config = dict(
    rotation_deg=5,
    encoder_mlp_ratio=4,
    decoder_norm='layernorm',
    decoder_norm_position='pre',
    decoder_fused_qkv=True,
    decoder_positions='learned',
    decoder_connector='mlp',
    decoder_tie_embeddings=False,
    optimizer='adamw',
    weight_decay=0.4,
)
Rows from block 2 of the image encoder, named by matrix and row number. Rows with one number belong to one neuron. Each number is 128 + 32 x the weight over its row's rms, rounded and kept within 0 to 255. All counts start at 0. After the name is the row's rms in percent of the matrix's.
# fc1: MLP up (encoder.blocks.2.mlp.fc1.weight, 1024x256), inputs 0-255
# fc2: MLP down (encoder.blocks.2.mlp.fc2.weight, 256x1024, transposed), outputs 0-255
fc1.869 072 [128  79 168 128 128 128 128  78 128 162 111 128 128  82 170 128 128 196 128 169 128 166 128 170 128 128 128 183 128 128 128 128 100 128  55 128 153 128 161 140  81  95 128 128  79 128 112 128 128  59 128 210 128 128 128 168  88 128 128 128 151 153 128 184 128  68  81 128  89 163  87 128  89  81 128 128 128  99  98 152 128 128 187 128 168  78 156 117 171 128 160 128 128  85 128  84 180 128 178 128  75 113 128 128 128 128 128 128 128 128 128 128  89 128 128 128 128 128 174 186  69 128  99 128 157 128 161 128 163 160 125 128 128 128 128  52 128  81 128 128 128 177  89 128  75 197 128 128 128 128  78 128 100 174 149 128 112 200  85 185 128 190 145 128 128 156 189 128 128 158 128  63 128 128 175  86 182  74  97 128 139 171 128 128 128  91  95 173 128  69 160 128 128 128  79 128 181 128 176 128 158  49 128  74  67 128  77 175 128 128 183 169 100 128 128 128 128 128  51  86 128 128 128 128 128  77 128 194 128 128  73 128  85 128 128  89 128 174 128 128 163 174  86  49 162 128  81 128 190 128  65 102 109 128 128 128]
fc2.869 088 [ 44 128 147 127 215 128 168 128 128 128 166 128  78 128 128 128 128 166 128 128  48 197  85 142 160 128  93  62 128 128 128 128 128 128 128 164 128 126 128 149 127 212 128 121 128  81 167  99 128 128 128 128 107 112 111 128  70 128  94 118 118 128 128 193 128 142 110 126 128 219 128 100 128 128 128  96 121 132 129 102 144 102 137 120 175 128 129 157 128 163 170  57 128  67 128 128 125 154 128 128 128 128 128 128 127 128 128 189 128 128 128  86 141 128 108 105 127 128 128 128  81 128 163 128 128 128 175 128 128 145 145 128 128 128 128 128 188 128 128 128 160  98 203 128  79 174  92 143 128 128 126 128 205 128 132 151  65 178  59 128 128  74 152 128 128  85 128  71 128 128 175 128 201  83 128 128 174 128 128 128 128 181  87 128 128 128 104 128 170 128  83 128  95 128 105  63 175  90 143 191  54 128 175 128 128 144  40 128 128 128 128  67 128 167 128 128  87 124 197 101 128 137 158 128 163 128  96  87  37 187 128 128 128  51 128 171 139  86 128 128 128 159 171  17 203 128 158 128 128 141 128 128 100 114 103 147]
fc1.870 085 [ 88 128 128 188 120 157 103 128 128 128 128  92  88 128 160 112 155  74 128 169 128 128  58  76 128 108 180  73 149 149 128  89 128 172 128  79 107  87 131 147 128 128 128 128  99 128 128  97 128 179 107 146 128  71 102 171  91  81 147 128 209 142  74 149  17 128  93 128 187 128 128 128 165 128 192 128 128 128  77  90  78 128 100 170  78  94  91  77 163 140  83  11 166 128 123 128 128 128 171 138 128 128 158 186 128 149  95 128 128 147  95 128 128 105  90 128 176 128 128 128 161 159 128  77  84 128  86  99 128  88 154 128 152 128 128  82 128  90 128 128 154 128 173 179 162 128 128 149 102 128 128  52  85 171 128 194  67 169 128  56 128 180 128 151 128 128 128  91 128 139 128 128 128 128 156  93 128  91 101 128  96 170 155 128 128 128 128 128 128 174 128  90 128 202 128 128 128 163 128 128 158 128 150 128 136 128  99  74  47 174 128  79 128 128 152 157 128 128 174 128  88 163 181 206  96  82 100 128 147 128 128 128 128  91 128  67 128 150 128 128 160 167 128 153 128 160 151  87  89 128 171  78 128 170 128 168]
fc2.870 111 [128 128 159 128 128 121 161 207 144 168 138 128 121 128 128 128 128 128  74  44  75  89 128 128 120  86 128 128 100 128 128  86 128 169 181  28  94 128 141 154 128 128  34 128  39 121 128  99 128 211 128 174 154  70 128  68 128 128 146 128 105 128 128 109  80 158 128 128 128 184 128 128 128 128 128 128 193 178 128 128 128 128 142 148 128 128 128 128 225 128 170 182 128 128 143 128 128 128 128 128 128  56  73 206 128 150 128 128 194 213 128 128 133 128 164 128 132 128 120 128 194  89 128 128  67 181  88 128 119 128 106 167 128 128 128 161 206 128 110 108 128 128 128 113 128 104 166 128 176 128 142 128  95 128 128 193 128 179 128 101 161 128  81 146 135 188  72 128 128 108 198 128  86 191 104 146  83 128 128 144 128 128 160  90 128 158 128 128 128 128  87 128 128  84 128  50 128 128 128 128 114 128 128 128  52 157 128 128 128 128 102 154 128 115 134 149 128 128 169 128 139 130 120 246 117 128  90 131 128 135 128 153 128  64 148 128 128 155 133 128 128 128 128 128 164  78 116 128 128 128 128 172 105 207 204 124]
fc1.871 082 [128 128 186 128 128 128 128 128 177  81 128 146  74 128 166 128 128  78 128 128 128 109 167 128 128  87  76  86 175 128 128  81  87  86  57 145 128 128  87 128 128  91 128 128  85 128 128  91 160 110  79 128  99 180 146 128 128 149 128 128  81 128 141 149 128 128 153 128 181 128  84 128  89 169 173  97 128 128  80  79 128 128  96 103  85 168 128 154 116 170 157  98 128  83 128 114 164 152 128 151 171 128 128  89 164 128  98 182  68 177 169 145 145 128 162 128 164  90 128 128 128 128  82 177 128 128 128 171 128 204  90  57 128 128 128  50 128 143 163 169 150 175 128 128 128  93 128 182  72 128 128 128 128  89  81 128 128  62 128 128  85  67 159  70 177  81  86 128 142 128 174 128  95 187 128 128  93 141 171 128  97 207 101 128 139 209 173  87 132 128 128 128 163 208 128 180 103 128  83 128  68 128  93 128 128 128 128  93 164 151 128 128 167 128 157  79 128 191  95  87 165 128 128 181 172 172 103 128 128 128 128  96  93 128  70 128 183 155  73  98 169 128  99  94 128  66 128 128 146 128 135 172 160 128 128  85]
fc2.871 101 [128 151 128 128 167  92 128 128  95 128 128 137 162 128 150  80  87 118 126 105 170 128 178 188 128 147 125  81 128 171 128 128  42 150  85 128 128 148  67  85 128 128 128 128 122 128 128 128 128 128 128 128  65 128 106  80 128  60 148 107  84 128 128 128 128 184 128 128 128 128  62  81 128 128 180 167 128 128 128 102 128 128 101 128 108 128 184 201  21 133 140 128 190 146  84 128 141 104  99 163 128 128  27 128 195 148 128 128  80 128 128 128 111  94 100 128 128 128 128  78 108 128  55 137 128 128 194 128 128 128  42 128  94 128 128 144  89 100 128  65 133  92  48 128 128  73  85 128 133 190 128 128  76  78 167 128 128 128 173 128  81 160 128 166 195 128 152 185 128 128 128 181 128 150  99 146 128 128 128  67 128  75 112 181 128  99 128 128 131  87 128 128 128 128 128 100 102 128 128  30  98 128 166  96 128 128 153 159 167 173 178 128 128 128 128 157  71 152  58 184 162 128 159 128  83 107  92 128 151 128 128  86 128  67 128 128  89 128 122 152 145 167  71 153 114 155 119 112 128 128  68 128 128  79 128 112]
fc1.872 085 [214 107 146 128  64  66 128 140 154 128 157 185  81 128 165 128 192 165 128 168 155  74  84 128 128 171 174  93 108 128 128 173 128  89 128 128 128 128 128 128 128 128 182 128 128 128 128 163  71 161 128 128 128 128  89 175 128 128  93 128 128 181 128 128 128 128 128 104 128 128 128 128  90 128 128 128 128 128 176  85  82 106 173 128 166 128 128 156 181 128 128 200 128 128 196 128 128 128 128 128 128 128 163 128 189 173 128 128  99 157 128 128 128 128 128 165 115 180 128 128 128  82  94 128 128 223 128 158 128  93  65  94 128 160 128 132 148 128  73 128 128 162 151  83 105  71 128 128 156 128 128 128 128  75 128 128 183 128 128 172 145 156 175 121  81 170 157 169  71 128  96  46 100 170 100 128 179 178 128  63 156 128 151 117 128 128 128 128 162 128  93 170  82  96  75  89 189 193 176 128 128 128  80 167 171 128  69  89 128 128 128 160  76 128 128 128 168  78 128 128 156 205 128  65  85 147 100 149  72 182  89 150  95 183 128  84 100 161 128 160  82 173  90  91 161 163 167 128 128 128 166 128 128 128 128 178]
fc2.872 084 [128 128 128  95  73  97 169 155 128 128 111 128 182 128 128 128 128 154 128 128 128  90 128 128 128 156 128 128 128 110 128 128 128 113 144 112 155 128 128  65 198 144  95 128 128 128 128 128 128 158  11 124 153 115 111  56 128 128 169 128 126 148 128 128 128 128  68 155  32  45 128 128 128  92 128 128 128 146 128  63  71 214  70 128 151 128 128 128 241 128 128 128 144 172 128 148 128 239 123 128 128 151 165  49  57 128 128 128 106 128 128 128 187 128 111 128 169  83 128 128 128 168 128 128 128 169 128 219 128 160 128 113 128 113 166 128 109 116 128 157 128  65  96 128 128 122 173 128 128 158 244 113 128  68 128  83 133 110 128  94 128 106  96 128  61  60 128 128 183 128 128 128  71 128 128 128 128 128 128 199 128 167 128  64 128 128 128 205 157 128 128 128  80  97 128 107 128 154 128 128 174  86 128 217 128 128 137 153  81 101  98 150 128 128  85 150 128 180 128 128 107 150 140 144 176  95 128 128 128 128 128 128 128 108 128 128 128 128 128 169 176 128 128 102 171 178 154 101 128 185 128 128 128 128 128 128]
fc1.873 117 [183 128 128 226  88  89 128 128 150  91  96 128 101 128 128 146 128 128 128 128 128  46 128 128 128  67 128 128 128 145 128  97 128  94 110 128  60 126 128 128 128 128 128 128 148 128 128 165 166 128 128 197 163  87 109 168 128 128 126 128 128 117 128 128 128 128 128 128 128 128 128 128 166 178 128  75 255 128 128 128 128 128 128 128 109  87  93 128 159 128 128 128  75 128 128 128  61 128 128 122 128 128 151 128 128 128 128 128 128 128  96 128 128 128 128 128 193 128 128  82 128 128 150 150 128 128 128 112 128 125 128   0 128  31  59 128 128 128 128 128 128 128 128 128 128 182 128 128 128 170 160 128 214 128 161 167 155 128 128 128 140 196 128 128 128  88  95 174 128 116 156 128 128 128 136 128 128 128 156 128 128 128 128  46 128 128 186 128 152 128 128 179 240 255 128  99 128  72  88 128   0 128 128 168 128 128 128  71  40 128 128  90 101 128 102 128 128 174 128 101 128 134 128 128 128  90 159 128  96 107 167 128 163 128 128 128 128 128 128 128 141 128 128 128 128  70  98 143  99 128 128 149 110 128  93 128]
fc2.873 149 [128 154 158 128 128 144 128 150 128 128 131 106 128 128 128 128 128 128 128 128 128 128 128 128 128 112 128 128 128 128 128 128 186 128 155 128 128 166 128 128 128 158 205 128 128 151 128 128 128  46 128 134 128  95 128 128 128  62 128 128 128 101 128 128 128 128 128 128 192 128 128 193 128 127 128 234 128 156 128 128 128 128 128 128 128 128 182 125 128 128 128 128 255  90 128 144 128  97 128 128 128 128 130 128 128 105 102 128 128 128 139 212 128 128  99 128 147 128 128 128 128 128 128 151 128 128  70 128 128   0  13 128 128 118 160 103 100  72 153 128  88 123  58 161 128 201 103 128 128 194 128  80 128 128 128 128 128 128 128 128 128 128 128 183 234 128 146 128 128  96 128 162 128 128 128 128 128 128 128 128 128 154 186 128 128 128 128 128 128 128 128 128 128 194 116 128 128 128  63  14 128 128 128 146 140 170 128 128 114 186 128 128 128 128 128 128  79 200  85 128 128 187 128 128 128 128 128 128  83  99 152 128 148 128 162 128 100 128 128 128 171 128 128 172 128 128 128 172 128 128 128 119  48 205 128 255]
fc1.874 082 [128  94 167 128 183 128 128 128 128  89 128 128 128 128 184 128 128  90 128  51 188  81 128 128 122 128  94 155  90 128  77 128 164 128 128 128 168 128  72 128 102 201 128 128 128 126 128 128  78  45 128  98  83 128  50 128 177 128 128 128  94 128 162 168 128  57  67  73 128 179  75 128 174 128 128 167 128  70 142 128 161 128 128 176 128 167 171 128  91 150 128  13  39 128 128 105 128 128  82 128 113 128  89 128 183  72  60 128 165  83 128 128 128 128 128 128 128 113 128 128 128 128 128 128 128  93 128 128 128 169 128 128 128 128 128  99 128 128 192  93 128 120 128 128 128  71 128 173  62 128 128 162 128 113 128  77 128 128 109  47 128 155 128 128  96 128  86 128 128 128 128 128 128 128 128 128 128 128 128 144  81 128  23 128 120  64 174 128  64 128 128 105 178 140  97 143 128 170 128 128 128 128 172 181 185  81 128 128 128 100 128 128 128 138 178  98 115 128 128 128  53  78 128 128 128  76 153 128 128 128  81 128 128 128 127 128  75  98 128  64 128 178 128 128 128 128 128  95 104 202 128 175 204 128  78 182]
fc2.874 076 [ 38  72 157 128 128 128 128 128 128  97 128  78  35 128 145 179 128 128 128 128 128 128 128 128 128 128 153 154 164 115 128 128 128 194 180 170 128 128 128 128  62  73 174 128 180  93 128 221  74 140 128 186 156 180 128 174 180 128 146 128 128  75 128 128 143 116 128 128 128 169 128 160 101  96 128 129 128 193 128 128 190 128 128 201 167  60 128 128 128 175 128 128 128 113 128 128 128  80 147 128 128 128 168 128 128 123 128 128 128 128 128 147 128 128 128 128 128 158 128 160 139  74 128 128 157 149 127 120 154 128 178 151 128 126 128  96 128 128 128 128 128 132 128 175 128 128 128 128 128 128 114  97 128 128 128 128  82 203 171 128 128 128  69 156 128 128  77  66 128  78 128  95 172 163 167 128 128 255 128 118 128 128 159 128 128 128 128 128  52 110 200 128 128 128 152 146 128  52 128 128 123 128  60  57 128 128 182 154 167 128 128 128 141 191 108 114 128 128  96 100  95  95 148 128 128  73 128 128 128 161 128 128  70 137 122 128 176 159  99 106 128 194 128 128  93 128 128 171 121 131 128  56  52 128 128 128]
fc1.875 095 [128 128 102 128 128 128 128 128 128 128 128 128 128 154 128  80 128 128 122 128 128 128 128 128 213 128 183 128 128 176 128 174 128 128 125 128  89 181 102 128 128 128 128 128 128 110 182 128  92  79 128 128  63 149 128 128 128 128  93  61 148 128 128 128 128 142 128 128 128 128 128 128 128  86 128 128 128 152 128 128 128 109 128 128 128 128  80  68 128 128 128  84 128  48 128 128 140 142 128  69 128 128 128 128 128  88 128 128  61 128 100  67 128 165 128  84 128 128 113 128 139 128 255  54 128 128 128  78 183 162 222 128 212 128 128 128 128 128 128  78 128 109 128  93 128 128 128  14 128 128 128 128 170  99 128 128 128  64  86 128 110 194  84 174 128 128 128 128 127 128 128 128 128 120  69 128 128 128 178 128 128 176 128 128  56 128 128 115 128 128 128 128 100 241 237 128 237 128 226 128 128 128 128 128 229 128 128  99 128 167 101 128 174  81 128 128 128 134 128 128 128 128 164 128 128  83  91 128 128 148 187  59 128 122 128 128 128  74 108  87 128 128 128 128  94 128 150 128 128 128  76  63 128 128 175 128]
fc2.875 092 [179 193  99 128 176 128 120 128 128 128 128 128  89 110 128 128 128 128 148 128 128 128 117 128 144 128 106 128 128 128 128 128 136 150 128 128 128 128 181 128   1 128 116 128 128 178 128 128 128 128 207 128 128 105  64  78 178 128 128 128 128 128 128 128 128 128  94 193 128 128  98 128 128 128 247 142 128 128 128 129 144 100 128 202 128 174 128 153 128 165 128 188 128  95 128 128 128 128  70 128 128 174 128 128 128 128 128 128 170 128 203 128 169 128 106  85 128 128 128 107  94 152 128 172 128  80 128 215 128 128 128 128 128 172 128 128 114 136 128 155 146  81 142 128 161  73 128  83 128 128 184 159 127 213 129 128 128  91 179 112  86 128 205  73 128 177 181 128 106 139 182 192 112 233  95 139 128 136  75 131 128 164 128 128  83 128 180 128  82 143  83 128 128 131 117 128 128 111 128 244 162 128 141 128 128  84  62 126 128 163 151 188 128 128 136 128 100 113 128 128 184 128 159 128 128 195 128 128 189 195 128 128 183 128 140 177 128 128 130 128 170 180 147 188 111 170 128 128 156 112 178 128 163 128 128  83]
fc1.876 111 [128 128 128 128 170  58 128  84 128 128 128 162 128 128 130 128 128 128 128 128 114 128 157 128 102 128 128 128 128 128 128 128 128  90 128  97 128 128 128  92 128 128 128 128 120 128 128 128 110 128 128 128 152 128 221 128 141 128 107 218 128 162 111 128 128  13 135 147 128 128 125 178  90 107 116 128 128  82 128 128  84 214 102 154 128  99 128 169 128 179 128 128 184 161 128 128 128 128 166 128 198 128  91 188  50 128 128 167 128  81 154 128 128 128 127 128 159 128 128  65 128 128  92 128  71  64 200 128 128 128 128 128 173  80 128 128 128 128 110 128  87  58 128 128 128 128 128 128 128  73 169 128  76 187  85 238 214 128 128 128 152 128 128 193  93 104 144 128 128 128 193 128 113 128  73 128 128  25 128 128 128 180 128 116 216 128 128  87 156 143 183 189 150 128 198 128 163 128 128  66 128  73 128 128  54  95 128  55 128 128  38 128 102  99 125 168 128  85 146 128 128 158  72 128 128 128 145 128 128  92 137 128 128 128 128 128 128 128 128 128 151 128 165 129 128 128  79 128 149 197 128  65 128 128 128 128]
fc2.876 098 [128 116  95  77 169 128 128 128 128 146 128 128 160 128 183 147 128 128 128 184 128 128 128 128 128 128 128  96 192 128 230 128  85 128 128 145 173 128 128 128 128 128  88 124 143 128 128 128 156 112 128 114 128 119 128  78 128 128  97 128 128 128 128 142 129 110 128 128 128 128 128 128 220 120 128 112 128 114 128 111 206 128 102 128  87 128 194 228  63 128 207 128 128 194 111  85 128 128 128 151 164 128 128 104 174 128 126 128 128 128 128 128 208 128 128 135 178  85 128 128 123 128  62 115 128 128 128 128 128  90 128 150 128 128 153 128 128 210 203 128 128 128 136 128 108 128 128  88 128 152 128  82 128 206 174 128  87  86 131 163 161 128  84 177 188 128 128 128 128 163 132 128 128  77 128   0 150  67 128  34 128 128 148 111 128 129 200 158 128 100 110 178 162 128 123 167 128 158 128  50  59 128 128 128 128 143 128 128 128 128 128 128 167  77 184 128 128 169 128 128 128 128 128 128 128 186 100 128 128 128 128 101  89 128 129  74 128 128  68  82 184 128 128 167 187 128 183 128 128 100 174 128 128  21 128 101]
fc1.877 080 [125  59 153 168 101  95 180 128 108  85  90 187  87 128 170  95  84 174 128 128 128 128  84 164  88 128  84 154 169 198 128 167 128 150 128 166 179 128 128 128 179  78 128  55 182 188 128  81 128 128 176 128 161 149 128  93 183 128 151 155 108 128  81  98 128  77 156 128 128 154 150 128 128  80 171 151  62 171 168 128 128 128  87 128  73 173 128 128 128 162  81 128 177  74 128 169  77 103 202 128 128 128 128 174 116 151 105  99  76 128  84 155 161  81  87  86 128 128 128 160  82 168 128 153 183 128 147  89 183 128 128 128  98 150 146 177 128 128 154 128  89 151  85  93 165 128 128  84  80 100 166 128 171 128  80  97 144 112  88 128 128 147 128 128 189  75  85 186 128  95 105 123  96 128 103 168 128 128 128 128 174 128 128 105  65 164  85 128 169  64 128 128  64 128 128 128  88 128  74 149 162 160  88 128 128 161 128  94 128 163 128  77 128 180 168 128 128 166 167 128 128 128  86 142 128 128  99 128 128 128  92 128  73 128 181  93 128 128  91  74 128 112 128  85 154 105 100 128 101  87 164 128 161  77 128 128]
fc2.877 073 [128 128 156 128 101 128 128 128 109 128 128 128 128 174 161 128  83 128 128 128 229 111 128 137 128 101 128 128 174 128 189 128 128 128  66 128  58  52 128 128 128 128 128 128 122 106 128 128 123 118  87  50  50 179  92 128 110 164 128 159 128 128 128 128 138 128 128 128 175 128 128 170 128 128 152 159 128 128 128 142 203 106 128 167  78 128  61 188 116  96 165 128 128 187 115 201  83 128 178 128  87 128 128 128 128  97 128 128  83 177  89 168  66  53 128 128 128 128 128 128 163 166 128 128 108 128 128 128 107  96 124 128  91 106 128 175 116  83 180 128 118 139 100 128 111  82 172 128  63  94 100 128 128 128 115 128 128 128 178 157 128 153  72 186  62 128 111 128 128 128 128  58 164  91 189 203 102  56 128 199 128 128 128 129 105 106 168  97 128  87 128  87 191  84 128  98 128 128 128 128  87 215 128 128 128  98 170 128 213 128 201  86 195  96 128 128 204 128 138  73 128 164 128 128 128 128 128 128  69 103 163 156 128 128 128  82 172 128 128 128 128 129 170 128 113 128  95  89 131 160 128  73 128 128 128 128]
fc1.878 078 [ 99 192 128  83 128 185  93 128  83 169 128 128 168 128 128 128 181 163 128 128 161 128  88 128 128  99 128 154 171 128 128 151  80 128 128 184 128 128 128  92  78  90 128 128  60 171  89  81 128 128 191 128 180 128 128 174 180 128 145 166  94  68 103  91 128 128 166 128  90 177 171 128 128 128 128 128 128  77 128 163 164  68  88 128 176 128 128 114 128  81  90  68  96 128 128 123 128 128 128 172  85 128  94  95 194  92 128 128 125  81 128 128 163 171 128 128 128 103 128  90 155  88 170 128  86 128 164 128 128 128 128 175 128 153 204 154 128  78 128 191 128 128 128 128 128 128  73 185  77 128 175 198 128  81 128 128  81 128 128 178  93 128 128 128 217 150 128 128 128 157 128 155 128 161 103 105 128 128  76 128 128 151 128 159 128 128  37 163  82 128 152  93 128 128 167 128 128 151 128 128 156  94  84 183 194  80  95  78 128 128 128 115 128  78  92 128 128 128 158 166  83  90 128  35 128 172 128 128 176 128  96 128 180 128 128  67  95 128  79  87 174  98 100 113  81 187 128 128 128 128 128 162 156 128 182 105]
fc2.878 086 [128 128 121 128 107 158 128  93 128 117 126  58 128 107 128 128 128 128 105 128  66 154 109 128 170 128 102 123 128  57  70  99 157 124 137 128 128 128  93 195  77  75 167 128 128  94 112 218 128 218 251 129 107 128 114 128 128 128  98 128 128  63  47 128 128 128  98 128 128 216 128 128 128  91 113 128 128 128 128 192 128 149 167 128  93 105  99 128 128 141 128 199 128 122 128 128 131  98 173 153 101 128 128 128 128 128 128  96 128 217 187 184 220 158 128 134 114 208 128 128 128 128 187 128 202 128 128 128  91 128 128 128 127 173 128 124 128 128 128 163 156 138 128 153 128 154 113 128 109 128 128 128 128 128 152 128 100 128 128 128 128 128 124 128 111  84  95 128 128 128 128 128  73 174 103 128 196 128 142 128 187  98 196 174  98 135 128  60 174 167 173 101 128 155 128 128 128 128 232 128  94 128 150 128 128 128 201 128 103 120 128 157 128 128  90 113 189 151 128 170 170 112 128 177 200 128 128  65 128 228 128  80 128 128 128 128 128 128 128 128 128 128 128 128 128 194 128 128 188 128 128  85 128 128 128 128]
fc1.879 073 [ 81 101 128  82  73 128 128 128 128 191 165  74 128 165  80  96  81 128  65  89 128  90 178 128 203 128  68 128  95 128 153  90  93 162 128 128 128 128 109 128  85  88 199 128 128 128  97 100  90  95  81  88 156 128 128  73 128 179 183 128 128 128 128 128 142  72  70 128 162  56 102 151 128  96 170 128 166 153 172 151 128 167 128  87 128 128  88  93 128 128  86 128 128 128 150 128 128 128 156  63  93 211 128 128 128 163 102 128  82  78 128 128 128 128 128 128 128 128 128  84 173 141 128 128 182  61 128 128 114 128 128  86 128 128 128 128 128 101 182 128 154 128 184  53 128 128 160 159 128 156 167  73 173 151 169 176  92 128 128 158  94 128  64 158 128 163 128  90 148  90 128 128 175 128 128  86  97 128 143 128 176 176 177 128  62 128 109 128  84 128  96 128  77 128 177 128 128 128 128 128 128 128 151  90 128 128 178 171  58  84 128 163  88 128 153  98  83  77  96  98 173 128 184  84 153 158 128 172 159 128 161  90 128 142 128 105 153 176  80 177 177 128  92 173 158 143 128 148 128 161 143 128 192 128 128  98]
fc2.879 078 [100 128  62 128  77 128 101 128 128 102 105  93 128 128 152 128 128 158 128 128  53 158 128 149 111 172  90  82 148 128 128 128 128 169 128 104 150 105 128 171 102 128  75 128 128 103  92  89 172  79 128 128 186 176 171 106 128 152 128  55 102 128 128 187 128 136 155 108  97 128  94 155 144 128 157 171 128 164 128 165 128 128 166 117  71 160 128 153 134 128 104  38 128 128 153 128 128 128 175 113 128  73 128  85 151  97 128 187 128  91  94 132 128 152  86 128 128 128  84 141  74 128  78  69 179  62 155 128 182 128 128  99 156 174 128 128 128 128 128 128 128 128 178  94 128 170 128 128 128 128 128 128  28 128 128 174  91  92  78 168  84 142 167  70  82 140 152  67 128  87  95  93  71 128 128 128  90 106 128 156 128 128 176 127 103 128 100 163  85 128  45  80  92 182 128 101  94 128  95 128  96 161 200  55 169 128  80 128  81 128 128 128 128 152 180 128 147  83 173 162 128 155 161 128 161  85  99 128 128 128 128 128 128 104  70 128 128 128  89  76 180  59 163  66 128 164 128 128 153 181 125 178 156 128  91 128]
fc1.880 101 [128 128  75  88 150 128 128 102 151 128 157  86 115 119 128 118 175 128 176 128 179 153  38 128 225 165 104 128 128 102  87 175 128 128  97 106 128 128 130 112 128 128 128 146  98 128 128 148 188 174 123 141 128 101 128 128 170 128 167  80 128 128 157 128 193 177 128 128 171 128 177 152 128 128 128 128 128 128  95  59 102 128 151  93 128 128 109  70 225 140 128 128 128 128 128 147 139  72 128 128 128 128 128 158 128 128 104 128 145 128 128 128 128 177 128 128  89 128 128 167 112 128 128 154 187 128  81  85 128 128 128 211  76  78 128 128  96  37  82  80  87  88 165  68 128 128 128 128 141 156 128  86 123 128 110  95 128 200 142 128 128  78 128 128 128 146 128 155  98 128  54 128  95 195 128 162 128 128  78 133 112 128  92 128  51 128 116 149  86 128 107 116 128 128 237 128 212 173 128 128 228 159 128 158 128 155 128  92 128  74 128 153  91  76  79 128 167 128 124 128 123 128 155 168 128 128 128 186 128 173 181 143 171 112  51 128 128 128 128  78 151 128 128 128 128  65 128  73  92 128  90 128 128 137  96 149]
fc2.880 101 [128 128 183 128 128 111 191 128 128 128 128  82  96 128 138 224 128 128 128  97 128  70 194 128  59 128 128 128 131 128 175  66 128 128 170 183 103 128 168 128  31 128 128 128 128 128  46  94  50 128 128 128 230 128 128 132 128 128 128 128 165 185  58 128 128 128  96 128 164 128  68 128 128 128  74 128 128 128 128 128 128 128 211 171 128 128 160 104 128 128 128 128 128 128 128 148 128 128 128 128 128 212 113 128 128 128 128 128 182 161 128 128 111 128 128 128 128  96 128 210 128 128 128 128 114  97 128  48 127 128 128 128 128 123 128 127 128 128 128 128 128 128 128 128 159 223 128 167 128  56 222 128 128 152 128 128  74 128 122 128 145 163 128 128 119 214 128 155 100  40 128 103 128 161 117 128  45 143 128 128 128  94 128 128 128 128 128  70 120 154 128 128 128  79 128 108 139 128 183 128  86 128 128 128 128 150 128 212 204 184 128 219 128 128 160 136 128 151 128 128 128 212  78 128 140 117 181 128 128 128 128 128 128 128  89 128 128 128  82 118 128 128 128 128 212 161 128 128 128 128 198 130  93 128 121 132]
fc1.881 076 [128  85 128 128 152 161  78 152 128 128 128  75  93 128 164 156 128 168 128 128 128 128 128  62 168 128 190 128 163 205 128 128 128 128  84 128 128  18  96 128 159 128  41 161 175 128 128 128 128 170 128 128 128 128  78 128 151 153 128 104 128  91 171 128 128 128 128 128 128  90  75 128  72 128 128  89 128 128 128 176 128 164  73 128  88 172 128 128 128 128  67  97 205  98 175  95 181 128 158 128  90 161 165 153  91 128  77 128 128 128 128 128 128 170 160 128 198 128 128 161 155  84 166 128  65 128  80 178 128 117 178  84 128 128  88 163 112 128 128 128  99 128 128 175 128 128 128 197 175  66 128 128 128 128 128 128 128 128 180 128 128 139  88 128 128 128  93 128 128 128 100 128 173 128 128 128 128 128 128  72 128 128 128 186  68 128 128  97  40  80  82 184 128  80 128 128 128  96  72  60 149 128 128 128 128 128  57 100  96 104 128 104  68  92 176  90 183  90 128 128  86 196 128 128 170 178 162  90 178 180  66  90 180 128 125 128 128 128 128 128 128 128 189 104 128  85 128  93 128 128 170 154  91 128 128 128]
fc2.881 090 [128 128  70 128 128 211 128 128 156 128  22 139 128 128  84 128 128 128 128 128 128 119 191 128 128 128 111 166 128 128 188 128  98  65 107 128 128 128  81 128 211 171 128  91  61 178 116 128 150 101 128 128  85 128 128  94 185 128 144 149 128  98 128 174 183 128 156 128 128  37 128 128 128 128 194  70 111 157 128 131 128 140 128 128 128 184 128 128 136 128 174 128 128 202 121  92 128 161 145 128 128 146 128 192  93 128 173 111 128 163 128 128 167 128 128 128 128 128 196 128 128  97 128 128 217 128 144 177 116 104 111 128 128 128 128 128 128 128 128 128 128 128 180 109 128 128 128 128  50 128 113 128 133 128  89 128 128 128 128 128 158  52 128 128 128 210 128  66 138 128 128 173 195 128  25  75 133 140 128 128 128 128 128 128 128 178 128 128 177 128 128 128 128  88 128 105 128 128 128 128  88 128 182 128 222 143 128 128 106 186 128 128 128 229 128 128 128 128 128 171 128 128 128 128 128 128 142 120 178 162 175 128 191 154 205 128 128 152 128 177 128 128  95 128 101 128 159 195  61 128 128 128 218 191  87 128]